config = dict(
    inner_norm=False,
    conv_stem=False,
    init='torch_default',
    residual_init='zero_last',
    optimizer='soap',
    beta2=0.95,
    lr=0.0027,
    eps=1e-08,
    ema_decay=0.995,
    decay_fraction=0.4,
)
Rows from block 2 of a small image classifier, named by matrix and row number. Rows with one number belong to one neuron. Each number is 128 + 24 x the weight over its row's rms, rounded and kept within 0 to 255. All counts start at 0. Numbers have three digits each.
After each neuron's rows are labels from the 100 images, of 14976, where the neuron reaches its highest value: "peak on" is the class under the peak; "top examples" is what is common among them. Only what is clearly more common there than usual is listed. The data: rendered landscapes of hills, water and sky. In brackets: how many of the 100, against the usual share in percent.
# fc1: MLP up (model.blocks.2.mlp.fc1.weight, 288x96), inputs 0-95
# fc2: MLP down (model.blocks.2.mlp.fc2.weight, 96x288, transposed), outputs 0-95

fc1.50:110147129115148098117130131099102112145075110168160128134130125145091105131115125118126165132125166139169139116141148153101108136146110159088155120092143119133121117129086148141119120112135099140064124140120100153106087121156098147119129163116128114120077123136181106148206105129142128096
fc2.50:091089123099112125106169151141101139146152119100156122097142116123106144157149178064121116109146102154164125118103159122154156124130110130065116148118126115105090151146122143135150159126090120143139146132141122128107083100121134136117126124159122143086134119146164113127107081090132070149
peak on: snow (34 vs 2.6); water (27 vs 7.7)
top examples: night (99 vs 24.8); snowy peaks (77 vs 14.1); sun or moon in view (26 vs 8.6)

fc1.186:114130109132104156137129088145146135111086106148161110126133139121172133154134121133151148163117126144169137129095134174133146146111187135124105106121115133107128150129138150157148147092127133147119095126125145108107152142139099107106135121127129142138167150109132101071024130095146089111
fc2.186:164167161195093125101152151121138104128117102128158116131136151117126153090101140144148127125121139149114125102115152119152145114097112095196105116126094115116117093136093112137141106097111108103160117161113147148127116151163096103150112114102137118142145135123124158114065133110157087166
peak on: gentle ground (78 vs 28.3)
top examples: sunset (100 vs 25.3); purple alien crags (79 vs 14.4)

fc1.22:150164146075123089133091151077088115132138135108091131109117140165128108129137122099126143118116147120161109153087149128158137161049182119138137156112129127138094144150157123118152126148102128140133184115146117074145135083102133135130146140130132139144146144087132121135119111102126146107
fc2.22:141115161125142116134185103098129176107126107112115123083125114105153125124134177086171147097150142184125094158123166151115125111128182146128133069141110141152106114154131113102127155114163114118145112158145143115114125131096095149127106126123130131145137146167153084094094103131124126129
peak on: snow (60 vs 2.6)
top examples: snowy peaks (80 vs 14.1); night (80 vs 24.8)

fc1.270:147141119152129131115095113140125143142123107131126095121132096149171100132135083117114134091149126109158129138100134164146125075093127150125114147143143124155152167138118089118114160109106152135132124097122124127100149154155126107147143116154210080155171112096146130124098109186091105136
fc2.270:161159115133139138143124116160112114131075090096145163139162115131128152119127145063147141135150133134197148125116138118120108167107150140134125109160098085121148124122132128125157106098154127130137138086139168124110099131110116164105122146119131162160144112124084116118078161094117103176
peak on: steep ground (44 vs 14.5)
top examples: overcast (65 vs 24.5); dark volcanic rock (49 vs 14)

fc1.97:168134122162102166122101088130152130101162119157088123146106115125167157116117135121089116138130140158136154150119116101096160130133109192107109118105072121150156173135147130106149190141165113124145122147154107108119107127140108130105136101126074132159123145112129147140081147136103125116
fc2.97:138086107142107165114138160158124135150125119177138145150160096138152090131101134105093113124141142159131104148153141106136120176103142113162148131146103123137114155134131114140133094102109140114094118116136097114120155150110119102132118136111109164153167101145135162076088121198169134169
peak on: snow (36 vs 2.6); water (34 vs 7.7)
top examples: clouds (94 vs 61.5); overcast (86 vs 24.5); snowy peaks (61 vs 14.1)

fc1.35:112150112166139124147076107141150122060152116131121136137121155130166168103121138138147146153083137134185127123156119117133137136148131155174140125157119118123125094134117109108154125140151121127104117110140124181140115131110148144109134076137113124125144102123097101124042097132134171158
fc2.35:206160106115079126113092098115146115144139175115122106146130129144108156102152107110125127139126109108109120180106153134107131068116101136168124166138129135073119130164124108158116110142141138127117056114147130111137125104136111144097149100104132148149126129106109124101100115113140152141
peak on: snow (56 vs 2.6); steep ground (38 vs 14.5)
top examples: overcast (75 vs 24.5); snowy peaks (73 vs 14.1)

fc1.122:156169125130153103099188114127122173086122131136124187141149151113150126100105173090105117103069124122100096125132151133157147141103128123170119114114098099119115121130147138145149108114111143122134075153127112122146127135110082143109150122108163098120159134160131125149146115110166137086
fc2.122:109117089099103098146123109152103089150147151088118163109095141126108139170086163109127113139106120120153089126090128128155122154142132166112090138155144124130135147177137103160082145152120133148163119139090124163112135096132096096118129131137105103069119155144154134133159163125141127098
peak on: sky (88 vs 46.9)
top examples: sunset (89 vs 25.3)

fc1.15:143090134123143118128106142142107122103176090139154126069103127117150171100112135156131177128129145084130146104122114117133121124139119118136134062178108175129120102123092108144092113107160136134170145129186127124093134125137099122151109134158103093105104163129136123120112137109155109157
fc2.15:176150079129127139139142126076137112094167094125135117152123088153120118146088155098103147142143118132118147144117138139113162081179075132141088099128085106137111150152117150108140132119177091119119132135133142152103109112172117131124123102134138125164131128133110114124136081113157170100
peak on: steep ground (41 vs 14.5)
top examples: snowy peaks (54 vs 14.1)

fc1.91:098136139104120083125142116169129132125135100155082172148125113133118109137183095103178122138145141160093166098115128123103118071085115110153126116122131108124126120122132182141162146106110123134120109157144101114110126133150103156107109122116134095147129141169112187086116120088125105133
fc2.91:112143138165158111120159136168151185159103146138147163166125122129144148107121125136117110124140132138142141148108055125091121112158090131110114091125088130138126134145140160151117138120161136124160119148129072140126099104138141122120149113153139138156127114102171069094147157098093101154
peak on: snow (47 vs 2.6); steep ground (39 vs 14.5)
top examples: sunset (94 vs 25.3); snowy peaks (68 vs 14.1)

fc1.125:137097138136122174112118140087150161123128157145135124113092169124133145143113131117091149098118123130127124138123109124089162073169119130167102124155114124108155083137094083132093147125117082150121132087083134141138133170118133132124094105135070092109114139141104145136120092165100136148
fc2.125:139127165144073120110110103091153133150101083114140128150158107102122116131118155087117109133123103129137164139169108161053122143173160110132151100129114135127126146155116144165136133107109124121163081112140130096132085153141139153115141149113152146131167135114115151108106138184156132118
peak on: steep ground (56 vs 14.5)
top examples: noon (99 vs 25.3); dark volcanic rock (56 vs 14); snowy peaks (33 vs 14.1)

fc1.251:107132169142167107131074110131132101161142120116166109134197144122148094153123103141144128130117177137109114137163132118093100147127157136112164171094107112116132128133115124092094087134117135082147148130122111159109076139138150101128146137144120166140166103150115165105141153110151124147
fc2.251:110119069094128172145116153175141102166135136106096135164125134112121109129152092146149169148099147121165131153146155136122085122161156119111123141105175142124121143132114154151114103151169129116128158099147098162127121087125136142119119120151168117163101129101147083144119127066129116131
peak on: sky (93 vs 46.9)
top examples: clouds (96 vs 61.5); overcast (95 vs 24.5)

fc1.112:116120118153116155142106135127136124127111126096139161124110140132140154130171158106124128124133105119116124109180134122138156112195133133141100152153163100164132106092127101103136156140126143107156104115118150082134113124118143151109160107070083184130194141136103137105080149147127096118
fc2.112:158113115130101132110134146111142106117132094132117128124104111152105161117121104127145111158131140130089133166192117137109121120155113137116132106150149129187125148138156132179127128102092122121130089087160082111120131154150113126130137138176108138143103120094091149118156069076076138120
peak on: snow (62 vs 2.6)
top examples: clouds (98 vs 61.5); overcast (95 vs 24.5); snowy peaks (72 vs 14.1)

fc1.110:096126154135097136149112108150150131180181120171140116154137086092169085124089145123118134121100138122121103143128128131105109140077084092103153153137151121117149095124118145126123131143102132125093108125092102130097133101130123095110151135124102085092145159158126127121136136092191127152
fc2.110:090145116163096153123137119182153077147114126131112146130163140162125165127164125157139143147131124183134129148096140099108109150116103140134122140159126098120078122110115141159156137130155130162159145139126157139069134103138107166140164117137153135107110122137124110083073157114141094118
peak on: sky (88 vs 46.9)
top examples: sunset (89 vs 25.3)

fc1.143:150123150148115110130156135132120151147129165161132154152128128107102097198116114133125126173128114110152114124129102128146109125131111120116107151113137134131110151097116132144176136171129116110117169154078094163102107124123114108104125159127075142140065130136130107125183130155068092126
fc2.143:123067146125169129162117140134137148170077127120124132117105122150123094129154153133144097122141118060152141121123148133134090159135157085118131117135145120154097158109154139076109088153127170126107141156165127142096134161146165125099137165128141099132102167145153111122141111092132137134
peak on: steep ground (63 vs 14.5); snow (28 vs 2.6)
top examples: night (99 vs 24.8); purple alien crags (62 vs 14.4); snowy peaks (36 vs 14.1)

fc1.278:149105125142105092105146129079138139107098141140098160109078136128146147129135138107088181155121131098198145120161136162116125135135161102127123126125131151107118172096115147112156125132151133128103169129125092107138137131183129139127146091118139081133123152128126100109124099134183085139
fc2.278:141143166128138096128140109133123138161134072141121136160139110119146117126174159109165112107140139102150126136092115124153142073143168126080123170115099122132105102091119140096106140129169167140106167174130112129137125108164091139116139143105107138098108146107175169119146099157133146148
peak on: gentle ground (91 vs 28.3)
top examples: purple alien crags (92 vs 14.4)

fc1.25:150133122152127139149117165107129106067115120105122133112114159095131145142130123140076118119135156141129105068149145130223138105121163104126153092111116121150153134129092101126075102118132114124127130167156109133121121166090116110117130151123135102131095133144142138106122161094132126171
fc2.25:120105107138157176183143130095131114057143121124125090120074116149107144135093136125140112103141161099156134139096130129151194124163119130110136124148114106126131106133126094137112116116151154128159120138118146124161090090156152144136127106153109143141132142135148163161124055135140142131
peak on: steep ground (49 vs 14.5)
top examples: noon (82 vs 25.3); snowy peaks (74 vs 14.1)

fc1.36:112137146174166152114125130114118118086127112140095179108117136145110075096121148111151114107126125102086141124091136136105133159105123121127169090091123141137112116091138115112120155176127122141177186148171125149084136105093170118084153144127111143132103142140155134141109124112145113136
fc2.36:102140140155145099160123156077110154143128130170138180122125118079124089125081172110127125132121133115121150138133119138095099115136176128107120123116099162077169122119108137112118131159128110111141173166114084132126105146117155147108146124129125093075155109147117067124118117108116118135
peak on: water (42 vs 7.7)
top examples: overcast (59 vs 24.5); dark volcanic rock (42 vs 14)

fc1.154:149117142158116134120133108091092094149122120132090068130155094099113107108148069120130147125128152152140072116167137076166150108152112133133112136106059120152118091133136099114122138141129111144146106121114115126091101163142107163136121093169121134117096138123124153132116161134108147143
fc2.154:158111159128099113114141109114118135157096074161146139135140133138122156094163152136086107127135131146118111107153140107142120078150136123126154100135078111142146129135130122147149160098113139106137080079160142134138119128167115161076129115130128176132167151073096132148152148089159125119
peak on: steep ground (53 vs 14.5)
top examples: purple alien crags (46 vs 14.4)

fc1.209:110139153092168149103123134123130113148140109126166120116161128126176130139127120143128101154092118134112132113171111139089108055118121156128132130145094147133132112106101136147127104139114129071109133136158103091111149105128145105095113160151171170141134123124104134081130085094073159132
fc2.209:149093136075123093124121129129100129082141141156092121142087099124081093144144120142109113130143135103136078098164152145136101131134139156139138133054130117122118125108135104137130155164171142117081149155100103129135096138152090122116140114123105115112126137088100119135134094070141124121
peak on: steep ground (81 vs 14.5)
top examples: purple alien crags (78 vs 14.4); sunset (78 vs 25.3)

fc1.257:149091139108072152144129141126134129126147179113127156122120083103199166148145107096144131128149147176140112158104121135096135139116109156116128133140131134101124153138102121138143098116127141152193171140118152138106104115128112124108166124139133110148105121128062109132081118162102116115
fc2.257:134156117132110176143091127143139118117113090148129139169129106170136108110092063140162164154097116084136150135174131088118115137110108124130105151118128118104159153138140148121143119117129149088145113108152139107128115110121124139158148168083147140117103106118127101160071152151078137154
peak on: steep ground (81 vs 14.5)
top examples: snowy peaks (76 vs 14.1); noon (76 vs 25.3)

fc1.32:129180100106130141104059154117143142107138137131190119170183126131168127106132140146169140114094123100148132100136122112128122098127142122144148107162161117157132127114098163119098117137118124132133099102166122105142138111130153136103145147135127147145181105157126175127163165094110142104
fc2.32:110127131166160137110106140114114141077184068085126152132110099132140116105167120161116147139164114066122144129114146163116121134141163135121111114112163088122135092090136117149136113161177137113155164123134109129151125101125128126152115132134113093099117127157135086169139111105123143094
peak on: snow (27 vs 2.6)
top examples: clouds (97 vs 61.5); overcast (92 vs 24.5); snowy peaks (40 vs 14.1)

fc1.77:119142152097134181121152122137109128199109086117107140113201136108109128128144110122111137151119130195097160134113122099159115114141113112128096136136048145090125128168129117123106096127116121134129126107163124099090112127148130126128118110164123130153113141117131107136086129117118150161
fc2.77:152110156057154104131187137124130122136129136134148133110139114121122104161104166131169117132127147149122149042131115138107110091101117117122101155131124170100081135122116117119146139103171146098117160105096128134108146143144117127138151114168152151127125142128145096120097096118078136139
peak on: gentle ground (83 vs 28.3)
top examples: desert dunes (48 vs 14.5); dark volcanic rock (33 vs 14)

fc1.184:178109134140136069122129133118121141128107128147116187098178132140144145147121150115133138109102097127089111118094107103159140110134146159147130088169156141145098091138144127114114132078140156126168092140124111080116112142135076134094138117113134143135137130156164171095142126098112156122
fc2.184:135159107129165109096082110127115115118118145116112145106114127109134141160072170088112098144149111130106131111114122122118120167139120119134109167105104137162130120090149145148148130118121126104138110129092119145124145106110134119113140148130111165098176135133113095196167195080160122101
peak on: sky (75 vs 46.9)
top examples: sunset (95 vs 25.3); purple alien crags (33 vs 14.4)

fc1.68:149137133089107135101145138164115151158138140130102071099125094092135177136135124124121135113142132086150156135137143078142126130108083128180093121191119137095159172129089123150109125175124137139131113137104162165151125147118120149168135134119144127139122133140089136119121148127125073111
fc2.68:133130126100142069167113141119121109131148104112096125152143129137087127135118160132131188121122147132159149158132081164154157116114098163101114130121117116155114107104139128094075116112124146153119144135119114119126130137153133137143151117160145136129123082112105091151082085202165121110
peak on: steep ground (52 vs 14.5); water (25 vs 7.7)
top examples: sunset (60 vs 25.3); purple alien crags (45 vs 14.4)

fc1.247:111135143091091129113114172151112159106128143119159153095121136123129158142161140100102115128113157138169162078133150152150122123175136126153134065127146174149101121106121105141107130136160128118156123089145138091101157155113135119094113124165144137155164140144170136174121104098138146151
fc2.247:154135135135170130119124140128133111136103143120118156104106192165139147150087133112137133162117153101130137160122140170106148143114163122123104109163102124162107143145092117078091101123119111107129107143168107152175131136161125072105136138126064161122137131145125115131105074120153122112
peak on: gentle ground (58 vs 28.3); water (27 vs 7.7)
top examples: noon (92 vs 25.3); water (83 vs 44.3); desert dunes (69 vs 14.5)

fc1.241:126170173137122076139160113124125138153110157145168113085133144112093112123133084098130150139121099184120128188117093151099128109118133110136132088152110124135087124123140134081141124150109154128154182161160111069134140109135124148156102144095114126122120121106115127131137114160140125156
fc2.241:134104090153120137112131163147137146107116125173112142158141168137131138178131101087119139125144137141129105127067128154113170107107153122134089131133079128116109107108138115199131140123103165146125135160158090116106136130100139148163166143111138092164150115130104144137089160120131166122
peak on: steep ground (43 vs 14.5)
top examples: sunset (85 vs 25.3); water (85 vs 44.3); sun or moon in view (27 vs 8.6)

fc1.10:150147165075157111119125163114123120147126134179113118096146118119072092125145110130125147090131134110168082161134112111133121138104146104131161155115142150142152138134168099110150086114097149111153163111108141112102116120134156123169121141118157085117162130098096088141141133155128170160
fc2.10:143138178094117130126124125136106145112114149108172103099149120101120103154131152104141138103119129189141147128099134102126100121109158135112118134160147114143140129122084131150174095113192171084124149126100137095117111146151118111135137161133149144123118183120111115088081165117112098154
peak on: snow (49 vs 2.6)
top examples: night (81 vs 24.8); snowy peaks (80 vs 14.1)

fc1.150:118121115072158112112132160136180137083113140144121100108120128130115143095146107138129104123087086103130101107147164129133162156127120102104143133128155159144160156126104094097136115153172086088153125140098125129156111118143113102125125141110144150105156106121116087091117085140076166129
fc2.150:092103146079114103165094131081113087166154176122114100115104116144146161154174140136129109169129088143166133126126125126135172134132153128116146107085145125112115108150146115107125165137153187134109101110121153121122143127106162118106121149146105123123153143084120163117109117156155097129
peak on: sky (78 vs 46.9)
top examples: night (85 vs 24.8); sun or moon in view (80 vs 8.6)

fc1.277:140144163117101153146129111173144173152156137124117110123121142086130121107118144142131119130109125140075091093096157144123137153158131101090144077149164165122109126151121094139152122104127105102093109185161082118149118092140104132136100080099130156133106127143111121108114123112108164151
fc2.277:110139120166091093179113130166096118126153116159111137107161158133134156105171153150048126160107143127131135116095122134102140120113144157142103127135096162153157130151151117117166103106168121114119150123113108119102144150115146102109101089147106084142119100135127129096168148132154134151
peak on: steep ground (44 vs 14.5)
top examples: snowy peaks (37 vs 14.1)

fc1.266:107113170071152141138143129136136117103155156121156114080110171110138117094129115140091172149121163117126141160136130103122173145158146134128149166159145112125100166109112131086129093117144111087131111128166144150148118099157057100127139120101115119121111090129136132122154136117161125164
fc2.266:135153148125133176141124147102108186127084134117136126119150101098097119152109115085115113130119142207135086100161115119160144095151098115099152140147131114117119110095155102125131138126098158181100124134128140131136101095117141133119147120126138077131106161122092108108143141117135180109
peak on: snow (65 vs 2.6)
top examples: snowy peaks (99 vs 14.1); noon (87 vs 25.3)

fc1.180:100138149136112097140116106124118130076131132153189180106153137107137155147118094119131115149117131131162169083116126178112115167114170129145156152174107128125120092151159145138133167117095107110170159138139091135106146165103177112130152115117146123125112121122123149115099146116097145113
fc2.180:129130121159111109109163144178099119118119142141129128136118109152117136164131138084113093103151121080105123141090113111148161100157113139087166150109104170064080127105165119161111146111125168133128131104156136150147148139081125127097142150091130089108101151138165133122129103104134127126
peak on: snow (41 vs 2.6); steep ground (35 vs 14.5)
top examples: snowy peaks (79 vs 14.1); overcast (62 vs 24.5)

fc1.153:161139087129090134132115120182121156135158111151103105120099095119055113150154138097124112142146100145153153155142125166144120115108162123166141102152105128160124143120121134090133150142121146137126119147116137132089159135126154117118132128065135112123154135112088112066099124144092093104
fc2.153:128086139143083157080148117162187127123113149100121102123117108150142115117146121149211140160119129134126124161084140136126121111126113139183140117118119143107109116185126117145103105158110130112143136080155110127125137172103109160099130125076134093131107162125140118114127121138115144146
peak on: gentle ground (69 vs 28.3)
top examples: sunset (69 vs 25.3); purple alien crags (67 vs 14.4); sun or moon in view (27 vs 8.6)

fc1.214:140131165130132144160079081093146153154119137124158106104101124137138120097138110166123125129117138187116107106186168132138141144171160133108105064126130119182128128122121129139138109173134108135129104126148104120153154096131127117112085118141110144112167159106116143158123163127170134138
fc2.214:144120145137116096151154136156112133172148161133091116106150127145123125090136091144061149167128138158132073150084114141131127167141118151125133144132119151139124126133162147133137138149135117159139124135163144116100106155128153116163157100117080154126121129151127115116119039093102112143
peak on: snow (70 vs 2.6)
top examples: snowy peaks (99 vs 14.1); overcast (57 vs 24.5)

fc1.272:165126140083083098143182153114118166149162153160118173131130106124161083137134113119150098093105122108118080162135151115138128157120106150116112124157102140130124120096141134152131128129108105110142144077124137123150137112143151124140150115126186060146129093121124126167147121156128149149
fc2.272:127149167118140140104115135146113153176121120101163088151167140167087075094087058118147145129135107165165133123164123105136130166138154130111107122144127115135143133160137134104123132165146135117148158081114149109094146125126122112128147154133170132120178140111094123146100126127143145158
peak on: snow (38 vs 2.6)
top examples: night (77 vs 24.8); snowy peaks (63 vs 14.1)

fc1.11:149178118114115078117084106125122101108160118133153146148122161131134113124126113127113107142086131145158128117138121086120150100142154169129130113130173128122084148143111128154130160151160118161131142099122160162143113145124104136157139137149131151098172110191112155073142127112132179088
fc2.11:121151170109114096120180112115121110103142161081148105111149122118127160134159153170145115119140136166173134054100122137123132125136110139099121113104158128135088127150124145159141128123144066135119128123109116127119128130113142118137124130167182147113126144134169165071143116106166102121
peak on: steep ground (78 vs 14.5)
top examples: night (89 vs 24.8); dark volcanic rock (53 vs 14); sun or moon in view (30 vs 8.6)

fc1.12:134134145138150141140079133130136124157118139087155131124162123101191160072137164127132103165154120114132167122159156119127133189117118119143112139184139105095098091144123149163131109142142160115110126139119140102067133137176109117115125141163126097136134131171131136094123146145125126109
fc2.12:119161123140134109111113151114129113101158102152114139143140115138186119204102089114165156137104174145143110157136115150086111112151106115140176103109155135104113117115082126135122145157199096140139157108142108137143132125108132104132134162129101119151136150126075131095112141129126115135
peak on: snow (37 vs 2.6)
top examples: sunset (69 vs 25.3); sun or moon in view (56 vs 8.6); snowy peaks (43 vs 14.1)

fc1.7:181105127137133078094141129140122102149165152143129110108109126120148107126128124114129128126138124129110114141122138159169147173080140129123162129129121138171129100106126151152143087139117182085126111132112169122166137129085126079113184160135128142132152109129122094070139103097166144123
fc2.7:156110171175125155101171126118116130165135132101142156107153121089115138090157108144159158159108124127161116100123160138101087102142160159173152118128111123140123135123118139139130170173095149135151099097115149126109146140144074154115135104123094140125163109126139107170128112166167124135
peak on: sky (92 vs 46.9)
top examples: sunset (97 vs 25.3)

fc1.249:113135130152138168142141070121159111105149118080141080149104134132129142119129131119152127109110115109063103140098152185130129139121150114134108101139133101155120055103135135115176142138111129087106116122132140154129122123139154093121153129131125161154113122116156163157110080151094101122
fc2.249:091131098159132153134147125130143166098103101136136117152124106151119101077153130187117136128110157145114131146135154168112100158120123127130120114143155159161129129114146115072140100150139134147152096132125075100089109109134095124119115132062108117153187115121097110127148146097114124158
peak on: steep ground (59 vs 14.5)
top examples: overcast (82 vs 24.5); snowy peaks (42 vs 14.1); dark volcanic rock (36 vs 14)

fc1.161:081109146120150133110145133120094115089111145112169145112115151106101162120105114165074142132146093126177117078179138113129147131162158143104111139111174128135136129115129091140148127143134149104101175159141139130091142113137115143105107143098162120132113128075118145128092135146179152130
fc2.161:126098131118128141119114112153085124096115101089126137137124160133140137140096178103120103105142160121109130100124123126133116092153102105110129177132132126133094121136117133129081196137128102134160096175106160122156138120144126108143100119120142164090099137154165177171171143112158137162
peak on: snow (59 vs 2.6)
top examples: snowy peaks (84 vs 14.1); night (83 vs 24.8)

fc1.261:150128117135123168108141113160113122144202125161131134107130079111133140110134123147126136132113150111134131134154105105094098132134147109138133145139164130145062092113089171136156173122155121144093096134096155104115143113119120092101097125152154120108154124135113122057094118100117121108
fc2.261:117123140109096149105133123138165118117138073116141136122116123179117159103121145132146149113133141093163100108142127121104092121090179172117142125132146131138123118086111142132166154115129103111147136144126137114116123119153094131123113154181154129130145130145184145138126204180185118129
peak on: sky (100 vs 46.9)
top examples: sunset (100 vs 25.3)

fc1.134:113112141149151131117146135146122132128114118116136173118173155103136137090143164094138172099105116132118120134065139144154154152115110145130165111156106141135134091129125129099098134105115147147159107134156107097101131156131032118129125142149119089138128110121164158137082124084121115116
fc2.134:091109155114158100119111132141144126142158090125152135138135112109115130188050118062153167155118142126112134088115107140147153137131109134142083141173100133128134165116139130121149125129155142116123177147107127140111166112139116148120126119096106151142172146146191107124108124103126128131
peak on: snow (36 vs 2.6)
top examples: sunset (65 vs 25.3); snowy peaks (41 vs 14.1); red mesas (35 vs 14.5)

fc1.285:133143137116079127117120123136096119113174133135157102099152103071111170175115117121147129139117143122154104073115125123142144122143160150114155148173105171083118153116103150104114107156086106093170137123134124173150144130149138104137082136146138127090119113155132162146111141103151146142
fc2.285:134143118125152144154081163073128089125123112157123114137117100097165111192109108112132121129102158156143147132110098138083128145123112129129149117155113137136130145115173130135078170146152104129133117116126137155084108096137135139117137105138188121166110107123150163099124179137123135086
peak on: steep ground (61 vs 14.5); water (39 vs 7.7)
top examples: noon (100 vs 25.3); purple alien crags (60 vs 14.4); green hills (38 vs 14.3)

fc1.116:159141140107107119110177115179107147130167110109154196092130114125135155147119130121163139118137109123062113108079132125153151109125141127105108116131158154129121107142119129148132108107109097092111063145113129147164131132094090123115143152132123131137157135136158091140145116104175129160
fc2.116:134139148123149096148142105163101133099165109106129128168112139142141106125088179133120091147139146153150104127131107093137126178152146150143143170135150135134086107122159115119147135087153154157102079108120129158123142118190105142116138107118134113101128096119194122128150156163136100125
peak on: sky (95 vs 46.9)
top examples: sunset (95 vs 25.3); sun or moon in view (29 vs 8.6)

fc1.74:149117133131146121134168188095134096100123170150107144152146147113115105157143148107165134132095117150133098177162148111126102171171092098129177140144157160125136131120137141130129102130128083117135165094131121125091102129084137113117147098119137145116116130132157116116131135090099129189
fc2.74:137177120100145118132089152077137142154110111118116126100113132167117123117129125151149135152167123086127066094138131157146158134171150100144123153148154140116110130144131124130056140104136122104100094124115124122113126093146107152096130124102167070119132125153140082145101089141130111136
peak on: snow (63 vs 2.6)
top examples: snowy peaks (68 vs 14.1); night (68 vs 24.8)

fc1.145:119171106090126157134107142101125145091158158139182171103173103102144128102094126116126121133109121123145138103124159128084193137150158124129170142153152157174120177122122143102128146132106135122124138137108098165145104114112139110155165123090125143117150132154100131089147112106145141148
fc2.145:126133101104128076123169115102127131085128149113144090111153085083174129121127128116170179149129125150138136115114120140127080101213105144116141151135144125153095124139144116183103112122121116131132135149123132128161148148112116129118142125127122132122145149123183183133089099132133143118
peak on: steep ground (47 vs 14.5); water (31 vs 7.7)
top examples: night (98 vs 24.8); snowy peaks (54 vs 14.1); purple alien crags (38 vs 14.4)

fc1.263:111163110112149130149137135111138126144103139104135151108107162105104100153104116103147128154089177151100073126097149191131133188097171122125130147116110165151118122137123161103142143130142136123126147121142143127127164103099120125117137138101142162138168118123136098083148130074136136182
fc2.263:144127151143163107159083151129128157137129137130104169114143158135171083102153160116097127133131093133123152065154124114087105162101149139206138104102132110160145114145123120110124117111139123085089122096146136138087135168124142115123138152133141123156143141140125150119148098177123137135
peak on: snow (75 vs 2.6)
top examples: night (93 vs 24.8); snowy peaks (89 vs 14.1)

fc1.248:170116158116154138097150104084103146129146151147116140156157144143098186135146101116118128133122126159091099088115126150073126130098151163087141177150124126100084143116116125157093108140111111104123143126144134102147105111153098132123140154165173166097121125153106124127122124130164143093
fc2.248:094113147092102149144110095103112135147161146096131138132140106147137071116089118166135078150147103096146121120117136095101139125103135117163131109090169109091115136150105156100111129167097095114148100122133128143113121119154174123111143154185109128153125128097095146100106171153133120123
peak on: steep ground (37 vs 14.5); water (30 vs 7.7)
top examples: sunset (53 vs 25.3); snowy peaks (36 vs 14.1)

fc1.201:170168115123137140115112129094130155142111145107144151143153120110106112122120105128156145135070152143112131128144120119173134101130124121138122120182102119061088110155082173117119109109137169135151149117093093138128112157167140131139089125192127146100131116144118123125104125130072151139
fc2.201:153146146102092152079157128122113126110137115137140131134091147138117119145140101090101155103122130109161150102146121116143106050124084132181118135132077141145109164140121144177153130121133145109135116102095121142120089135126085143126148132139148159104107124170109097140129106067116131109
peak on: gentle ground (87 vs 28.3)
top examples: sunset (61 vs 25.3); green hills (50 vs 14.3); terraced slopes (37 vs 14.2)

fc1.228:089157152106144139151173145124113092112142117094165105154184150112112038149126107114116125116155130128118132117141147121110131144133140145114118119131107123157136144141105142156138107118110083132144124118146122098077138125106189131100127135147165138142179107104113166087147146112108115141
fc2.228:141162144127129138101140134110147151143095138112166162122144103088145111113129180076133161105125115095165124075196131162151116130167102130117097115144140130145160129152133111101122087129172132125141139107145117102116122126138111101157188141132109152125128162126104111163142166124107112138
peak on: steep ground (42 vs 14.5)
top examples: noon (87 vs 25.3); high relief (64 vs 38); dark volcanic rock (62 vs 14)